From a checkpoint of a small self-supervised image encoder: depths [5, 5, 5].
Rows from block 11 of a small self-supervised image encoder, named by matrix and row number. Rows with one number belong to one neuron. Each number is 128 + 32 x the weight over its row's rms, rounded and kept within 0 to 255. All counts start at 0. Numbers have three digits each. After the name is the row's rms in percent of the matrix's.
After each neuron's rows are labels from the 100 images, of 14848, where the neuron reaches its highest value: "peak on" is the class under the peak. Only what is clearly more common there than usual is listed. The data: made-up road signs on poles.
# fc1: MLP up (model.blocks.11.mlp.fc1.weight, 384x192), inputs 0-63
# fc2: MLP down (model.blocks.11.mlp.fc2.weight, 192x384, transposed), outputs 0-63

fc1.328 097:145082126117126127080170127124157191187085123071095116123159107058151109165117175112122063103145162112152158128106141101132130148157152151087142096098112124158075083124123205135149071068142138
fc2.328 098:049126110158121113112073151139082109134180070142128121164144161161147141154109099091142115098119130091130139134109136127198110123114116110093119091155080135115187127142141117112140108167124142
peak on: face

fc1.300 107:125148162120141152101101131134115100158120125152074104060100193098108135130141083147121085142098207071140105139102128132118151168179142119075141096076133110126106134131083098106111112100132107
fc2.300 105:081093091130093106130160142123150101160093094102161140130176113145124117091246113082129139115167112106177151154137163072145128121160194147083132101124124093102187147076105142126121181155110130
peak on: face

fc1.368 112:147062140071139149099099157127117142068142131133082139144153130103118127143134146107148078167058105126153142113112095124132169092136106106091115135183133114153138165094212116114083149107156173
fc2.368 111:106144164113102172149106140147135154140136111093141094127135156105139084115192155135097136104166115074174066125142125129124123106134130127108096175075123167145107133134157158119130137152106136
peak on: face

fc1.45 105:088106147126143107147141138161207089132151104112088109154182157192147115113156156117129153119142112093119146085172086116124095171146165130148106140165162137174176123142159138148160149129184102
fc2.45 093:144115143180079079096172118115122097160083158156123085130133143086125146122092120131160183104065141159178140080132122160162083113097083154084129056176107093113139116153095186165078134155069078
peak on: face

fc1.30 113:119157147128098133137130157129120131145158129119131146088146100158090080112103093095192187180111085091173119135129122158100073055093076071198166099147150100038127073120199114122133103096130079
fc2.30 121:138128120108162083110084114112136109101134194106124147119172167116118119092075109145116141010168174159161117142130106084163067110070124152100123171114147081190131085137091138162131113167132152
peak on: symbol

fc1.294 099:113153106169125134158148057102106174119116111173083095162098172189104149205110077200178136141151153104131169126148149155166144116106070072130151102138151114137118088074101132100169163166101127
fc2.294 101:220062156097079163195121122136123133123111182134141222117146138134144127175135155100132160145079147114164120116057112109125067135123129165132126088153113113123146141124146086135163158154106115
peak on: face

fc1.307 091:133094063186118159126181150107091104088117122119068090107093117091135111115223126085120132126052132121122126192158142129131097129094098172117109116147124042147123115130100132137070188162074134
fc2.307 102:144137163103131157123118105078120141109123117092109100115169149087137093101133120127143167093131156076119186113176176110121102075109115067182147133156109094143117124126225114177125152151072127
peak on: face

fc1.230 099:109206061130077077133130165157103160099116111134085147133158151142078165134109138156075108124119122087158147148133150127173114087178142146161113086118103107169156101124133174162137163155119105
fc2.230 092:098151124186102114097140122159150109155119142089108119087115139129089118105178083126100062088123104085166081148115082117119159123114131195098116068138123131148176098084116148161067100169102115
peak on: face

fc1.177 098:121085105103110090112132159096117108086165135121081138185158159152149158149150177133099110116151170096147137141193114083101103174119100108189139165087105080083035109113166138172156132130132075
fc2.177 091:125113099105094196192122137129149096141133092126148086181096132066135141238127139163134111137128131124177177175159154121158119095133104083124099170128061158081127137149089073125099165170134088
peak on: face

fc1.211 110:100150132135082123138139153132133115124121103088137166152176067164071160170161153154129114100083140164133080142158140158062123115152090082100090119072089142105084100104108091071115113136112166
fc2.211 108:171144128163128125097199145170120116137137137165155202091166128114103132141150126119110181126147138148135138137154111129130096100087107150127158083126109081071069161118131205136098155109043160
peak on: face

fc1.249 118:135116166162131097190141077121108136103158080190149154110123161097073125104143149111141135179139111139126095127177190134088109124137139103118153145122163103122136097121125134091081175116174108
fc2.249 120:157135137062132117114105108122137075152171155101174139102146150147132125090163111123148134131168115060143153159187128113118051178115111155062143093137121116120073084110137169081104181108074069
peak on: face

fc1.251 096:133144115107111160196160111139133098094185128089151171138116193057152119090114181133124111112091118125104167127070120162145116087128109117113062211127138155102140165121166078116153103108167158
fc2.251 101:177144109177135161167109126135091155155186149093136093112097118143148126158164153194155152199164168132123118168103064161104167154143160125122134163115126122115123108108111112164099122165131104
peak on: face

fc1.183 111:121187069140131111155109145090142163131114143076150156077134184138089123108118050081117155094115093123145152164100130126063111187110129125101109107149115116162120160118101101161157059158153115
fc2.183 101:131069070097088140123198113113148062124093165146141160189114128088095149159162093095088132095164092092114051134129127108205129119153100086082159124123155136149110141142101126102125130134109074
peak on: face

fc1.295 089:154121079099166084182123131096136132087149123172115133133169066155121087114126123084107162092136132100125136102153163132150058152128086101138191146165114101133111151134138140165138158044027149
fc2.295 098:123146119102124127143138198122128118130099102060111086102133104147124114096052161139109124058125153133129110135148105091076203152132138147099108119155117180046178094124137132160142164207189162
peak on: face

fc1.4 116:092162135093108115059118112138113160106127050137218084124116112146081139109141109094125133158123118137116117141124170078117136132141104133100138167177137104155126126107168123255104108124068118
fc2.4 098:139167088120174111203143111122082101137124165126098109156091171138094164162169159173143102150078088111161159116114124158114188121098087134134110053115097079113133100095147182113094159166132140
peak on: face

fc1.293 120:111179075150173074128139172146154110112106105069155143100122165135088157105142160166126158115063192121104128177159103108098138134083175154148153142148102165061111169128196186097147150112181179
fc2.293 119:052119128144193089103134171147089138115117174133063154155160075166051133143119152110086118174119102164093123111152162103170086117123082096130127164099150127137082155112131120131148110111112117
peak on: face

fc1.247 117:051088147113149124117090104160147177078078077194128125093130106150095130103189094102128133139088152098159139140139155115142119161090147130070079138121121128143117065120137117131137147091174096
fc2.247 098:116112159089138116126143117109122079105119153111122079161137135143096147125171168120138110162108127102127113141113090115121121213175086136124133087207108142136140127162127057133129121195115127
peak on: face

fc1.371 091:149220123154144114134178136147158107150140148100143119164096148100126114114155056134117082100125060126135126132114151076123154096088116093138143157153123142128156115172137194098143106102156129
fc2.371 089:139158157182171140106137070123097076126152098164114159167188120199134119172157093139107073110185167128145103146130113099137159153176156106190092156142152079101078156169070107102137091066048126
peak on: face

fc1.20 106:071153135091144130078089115097123109077145053117105144099152083094130153120176165078198096105079096125093138123142144102190078126105194131094112123172144140119110125118102128137129157076075148
fc2.20 107:072104123128140123123099094158135100163129159179098145203129137114121108078130098143145095118063108126149116080153136135159090090163124110154200128158126205146137114139157149146170121112074190
peak on: face

fc1.23 095:130147163127188159118129160143126154082107004124122167118154149123116066156133160121132108113082106135196153143098121113176078176146068129168178154106140110073136117156098072150098094127085112
fc2.23 102:146144089176142155165084172146138166115124152125093127137153109111117128136167132137106194105156111158150121086147206082093114183141158120168124110138127121150089106169167139134169111069090138
peak on: face

fc1.323 100:170123158151085119104149114135110128108129154146110148127122129092039151144133118084131118115129154100182181118080169160152103148087088139135101108122094116124129113100128115158152087059120143
fc2.323 091:141162039173121122165150114149175131110054152143129146177108110089096101093136100090087138204117110140157126083109130154155083074148167141139148112121116146109116185142159148127121137148082128
peak on: face

fc1.275 099:101175111142131088120156097116164088111078153096134100102123162142154180157133110082130084160117147089107130158105137077057071098112138144085108094125079099070140153075169134124110123085121136
fc2.275 097:160165115160119106105077149128126118153100144120157112135111106144145155140133130161150149144160138119099113137115109122147086121167128109097125066183113074116103082151089145185175137189115189
peak on: face

fc1.261 107:097134070114098130153138160113156191110049152189111177103154123172199155141074147145189142152121155092178167108133111170116119151112169134130076147133121169097135198149101156117124108146146158
fc2.261 106:149118125092118142129148153112104071156074136108128091060105120135129139102174119110081151067143153131142114132128194092164101111102115089176153106137125113070112132120116205152182167132123116
peak on: face

fc1.252 090:115129136129163178146189125142148127132127114119158086175127095109135126146111092187171172171116134146102165094102119110147149066082137085122125152140148111123123144109116147085099089135168136
fc2.252 099:159073160089125116121130156170107121120036140133146173137107105118143110136165128104132137149127124160040114103126136113149110129139115134171106117172135066108059088136146165123139062078047093
peak on: face

fc1.339 114:156170087095136074066127132143059094075082128149083158175112120107101126111141101098131090066148106133128136147095100226101140112092126143142114102115110174161110126115159096137069099132113128
fc2.339 109:138181102092115139134208126116099114170172144121080151108130126103127088121104101139151126199150155112112138147132133122168137117115088123131094073074172146093069097174151070192095121136111119
peak on: face

fc1.158 103:115129125120096115156109176122084138096103125170055118152108161148126121130096174091108163156097102143143143114014107134145134123096077096117146101109166097118105117101184110147171140102121099
fc2.158 101:114081151146131096101136053133150126140097157152122136112175134177110154044102103095077071152187118113079163137063124123130110134186122154134130133165150129136146148071145169162157138109149079
peak on: face

fc1.218 129:093169117182097126152131132110127087120136145098118157168098152121065146082137098128102151078056167086123130146136158095081091073108098117119177118152134140072121091150194141082159206139173155
fc2.218 131:164118116119146102154135142170202054099139124095182122118085140142110143127114094098113186056148138104129112098139124079145101193104138125077118121125137123155109098098108141161159167143116090
peak on: face

fc1.174 093:146123162103148210104091146124123182126160087153138130116094081088190145170100115136134102112158077171111144174108118212160188099147136136084153130146165041167136143118107191129157141096108165
fc2.174 090:095082141131063139115096107081111075168122144094115123166120116166143115185086126079135121153056146157102111149118121169169135166178139123118073174193100086181094176127074115111166138089189069
peak on: face

fc1.370 097:140097162100132105122117186158120114108085128119172135129109124131122081115129052146112119139140104132125097130097174146159171116103170105106116113151130128201102129135181149153125121143097156
fc2.370 095:153130137139095115097157104137167133110124148143167094097083121071170106172123100104156153118130157120151143129084191085135149176212141132131165142112108094183128110151108150114150167176140150
peak on: face

fc1.382 099:152096104157106168174165150133179133176125088095128053073140103116160201153120135120146157182110148154101115180160131135080102108104100110122130143134140119137147141163141140122162133124061186
fc2.382 097:156207104101121142081164136149163148079144139179204184099165154145134167120149125074148103081167134143125115116167145114140097162137126134172127158064109122110105103125099105097105142196108127
peak on: face

fc1.327 095:134116090150135098134170082105098118111143136104164110103165119115106096133136145136148151105175137140143150145126144141083089151140119097193103121143114102095151092125132114128169111063123131
fc2.327 088:151058109142132133153179166090108146107106181146163103094109128124127122103056118082147164155106144120134140170114090164132098157085102162128148164074193125129141109130148175142189113120111080
peak on: face

fc1.285 103:041121101050130040097181155107098099138119133101123145116091119144130115185114150162132167156141170145118152112164135092164103161118051092114108111084117120149110148109120098072142173086179128
fc2.285 098:142097158116116157146100169101139115102164154144156073072125114108163119134123121165160120176120150127103157050125101127123139139152119065145159116242109108144157146112149087159115193094147144
peak on: face

fc1.220 103:126114137083139109145160143173115194092113080059090155120137135145057144113119122086125193090110144181112131124140167086099082113125178176163143190134114135142137130121164101094021155119131112
fc2.220 102:096107118083114150080114136095136107121145136174065134186111112091121095045150117074106118087128109138142121104110135135119100138141132116176180124175155096167114126153119104049138109091141112
peak on: face

fc1.253 096:119154080174149156133085137205099163122154166133144158092105126120137074127096183139079163093146110075120121099132169092100165199192114201107165149072111110115115084117115151182087133187178143
fc2.253 099:139127147120148117094161132127191090059156111230158133123061167147140134168099156146157103122030149148128114197130130106050069109132128119082149145159140175176121126085150108078124172066095139
peak on: face

fc1.241 102:111129155087128093078149160171136125169182088091109113104150094110130141156136125125091088146106183081106140151145146120145149192091156070146100156104148128117121162147130100131145082134159110
fc2.241 100:168113101161130121102074149144167108114114165172165095122101162192094130075116114115092119040141101082157098119132131087194116142092167149129121126106155108152127079114146096139152168177083128
peak on: face

fc1.212 094:089138163116136117111088142114152090134110116125190174148144168195132093086126157124143154135081124108129106102152168084130125094100110126134112133107117134059107160147149189108135201113140154
fc2.212 101:142168124109127108103169109139120145166089144172098160196232123115120110162155103113117079090183107140116143160177150171105095097159122132089118058145143130130148128158100146150125127117116115
peak on: face

fc1.367 092:200166104131143135156119113149117097119128128098072143146139121170154168144153145164121160103121119132133115131142106160092191161168125062148115092112143135087104110076134134105110153158158099
fc2.367 097:148133135134147124148075136110147101164184100169141094076179124120161131111169122138151163041128106127121138142123094115202151176163125140105099080156067141125127148147094195153135143156099115
peak on: face

fc1.380 102:169155166149062145113098143203069131133128138177120079087108139107094155094096129134125137096166128046085167151150133138123113095110181109188140128150007096109154123123189149133112135104115145
fc2.380 087:090133088173078118157122135158097095177073095118126109071111169166106172098163091161140081125085116137162118155157111155099130068104129180137101147134084112077177150144168145088128120101122109
peak on: face

fc1.376 105:128089132092109136149163150079170145125168081125098108103117127097117126098153160145127119104121110116156127123136105122127086133103114083146079129116144110103122104128115151183125153108128131
fc2.376 103:080083147180124110138135088110117109134114181128122119153117196067132104130116140146174119176127141121142162152116146131120113178131107167118184072127129176115102112170167138097137176130095113
peak on: face

fc1.358 099:124150146123121127106110115146058114137154134091113143087098102088116166142142074142141129130124092130088133099134092149121105142088107151147106122135145127164129132140102141144130064217093125
fc2.358 089:170157098182151105124191113102161148107144109143084085127120150126102196095096121126126164172121127153140135104154118120135087131096089165139184150174138140150166145127145128121113106086104128
peak on: face

fc1.337 091:158068149116170102076079114109114168141145100145111168109177168117161079158154169101102153089107159198046099113149143160148119164090119077153096128179125133125109119062083139145118089173122084
fc2.337 089:115192088133234113189088157153162119131158134132116074114076138115124117091087139141202161076100097144116154119139079125149110173070163140139063148121125154127138110131140099134137113214155162
peak on: face

fc1.9 113:094149125126182122116123146086106142102235094081122130167143200151116185109115107112097086196115118111120164041155093107136126197137118125138136178121080162140125078132103169113137161107175161
fc2.9 089:051107132086063154115135106086063140140123101136179145148055210067114100139164085084138101100119130127156144110109161161139136073117083103143110152162108137115092147153157110095162144087146098
peak on: face

fc1.26 102:174159133115068130107076182177092163114146118072149099087178125162155127120073077137146143147123168131132122139086101143097095186111102097102117103113092079120134125109141131164149157171116108
fc2.26 098:151073148100131106102110122169101100131164155165187106146125165123175090142114114119070110138128098105214159122116107188128162195104127113073124100101107128049169105097118173120096156127172126
peak on: face

fc1.13 099:125147113152143102143152154160097145157142097175144137099048119118205115153173172042133092103101107136138103134106128108140126101151134177142129191120156127114135132121074143113127142092138147
fc2.13 113:107116161132152098139140159085140144067085074097155118105155123102129133111156109110149171071099181110150119107125185067152133146137136135094140181119145093164106127155183151094128193121115093
peak on: face

fc1.301 091:159082154159133104066093123113120143078083149125129158128110152132106177134117143137099106185162090114116095089081189130106073192119156132123162129143116095128106088152173126135116093140154111
fc2.301 095:119062143153143153151125123155119067210103132135120113127110159097134208150176127080173103123110138146108126108085120146133071072118068085117138065135107153132129146138072162179149040110201100
peak on: face

fc1.280 091:111175139106150113183024065179156126084111127069114167123142123140140094094114120144101115079171142095079133161159130120103171112059123124071074156116138094099058176093116128144114120095134121
fc2.280 088:143191175132167119107237189119175132145103147122139157169119119105152155107123141105098096088068112106094130147161095142150120125117089133172123188077124121129154146056158110134149137122157083
peak on: face

fc1.354 094:112140162124100143143083091096165155066142029123153108159117115157057116155171155170121201107183114105154142173119129159087079101159054150133158138138149164096110109086120154196122129162152174
fc2.354 103:101077082135115103213108139135120132136127100128140081119156146132139130119184158126097070152090114092138101142093131122189113150087097073137123121135114121111110130159082166136133131109177100
peak on: face

fc1.204 097:136113177045122164141145192152107128106108124137083172036131126125084096131140115147122150067093112122109139117131140099112111142159169049195165065096157148162111098128081068117115181057084140
fc2.204 091:101118116144167129119157231115110174141117176144152141071110113121116107146137151116110148139144106155081158089121114124074055110104154173219099122113179042153137085139131140157161201178144138
peak on: face

fc1.21 094:166093105125164097111098052108116154114188167109096117107175157161128079096155111159089085114168111122146137101090143153105085160105149088097099176134144116063145160065154170208106152158152130
fc2.21 095:187104129157143137129156196186110116120133130122130132130103105092127119115080136155145194104112128127135147122121084107171124151185121132051082103060139149036168111103112146138161133162137131
peak on: face

fc1.239 107:105123098096148165111160109147158125106106181119174151072123096070183135126125081114116131165140051146117082110145168117096152055158120132159116095107129109142091104136083150152146069145141100
fc2.239 098:131138118128084141163107147134093108130153119088152155125165118096149130139149124080072095175106155190083156128146114104102060143168099106126104167126182152142110142134100158138113135089161089
peak on: face

fc1.255 101:090115188112140140094133155089194116127134148063104121079125108128131167144191159110107131118151154121142140153123154112084047136163114183111100176195112054175113209145121085125114085171116123
fc2.255 097:080142127109151194065081116107119131153221144136137143122130120091153130169106068073073102193079134128069186106133138163122147120147116123178148124052127128092181131149109098135170185157175122
peak on: face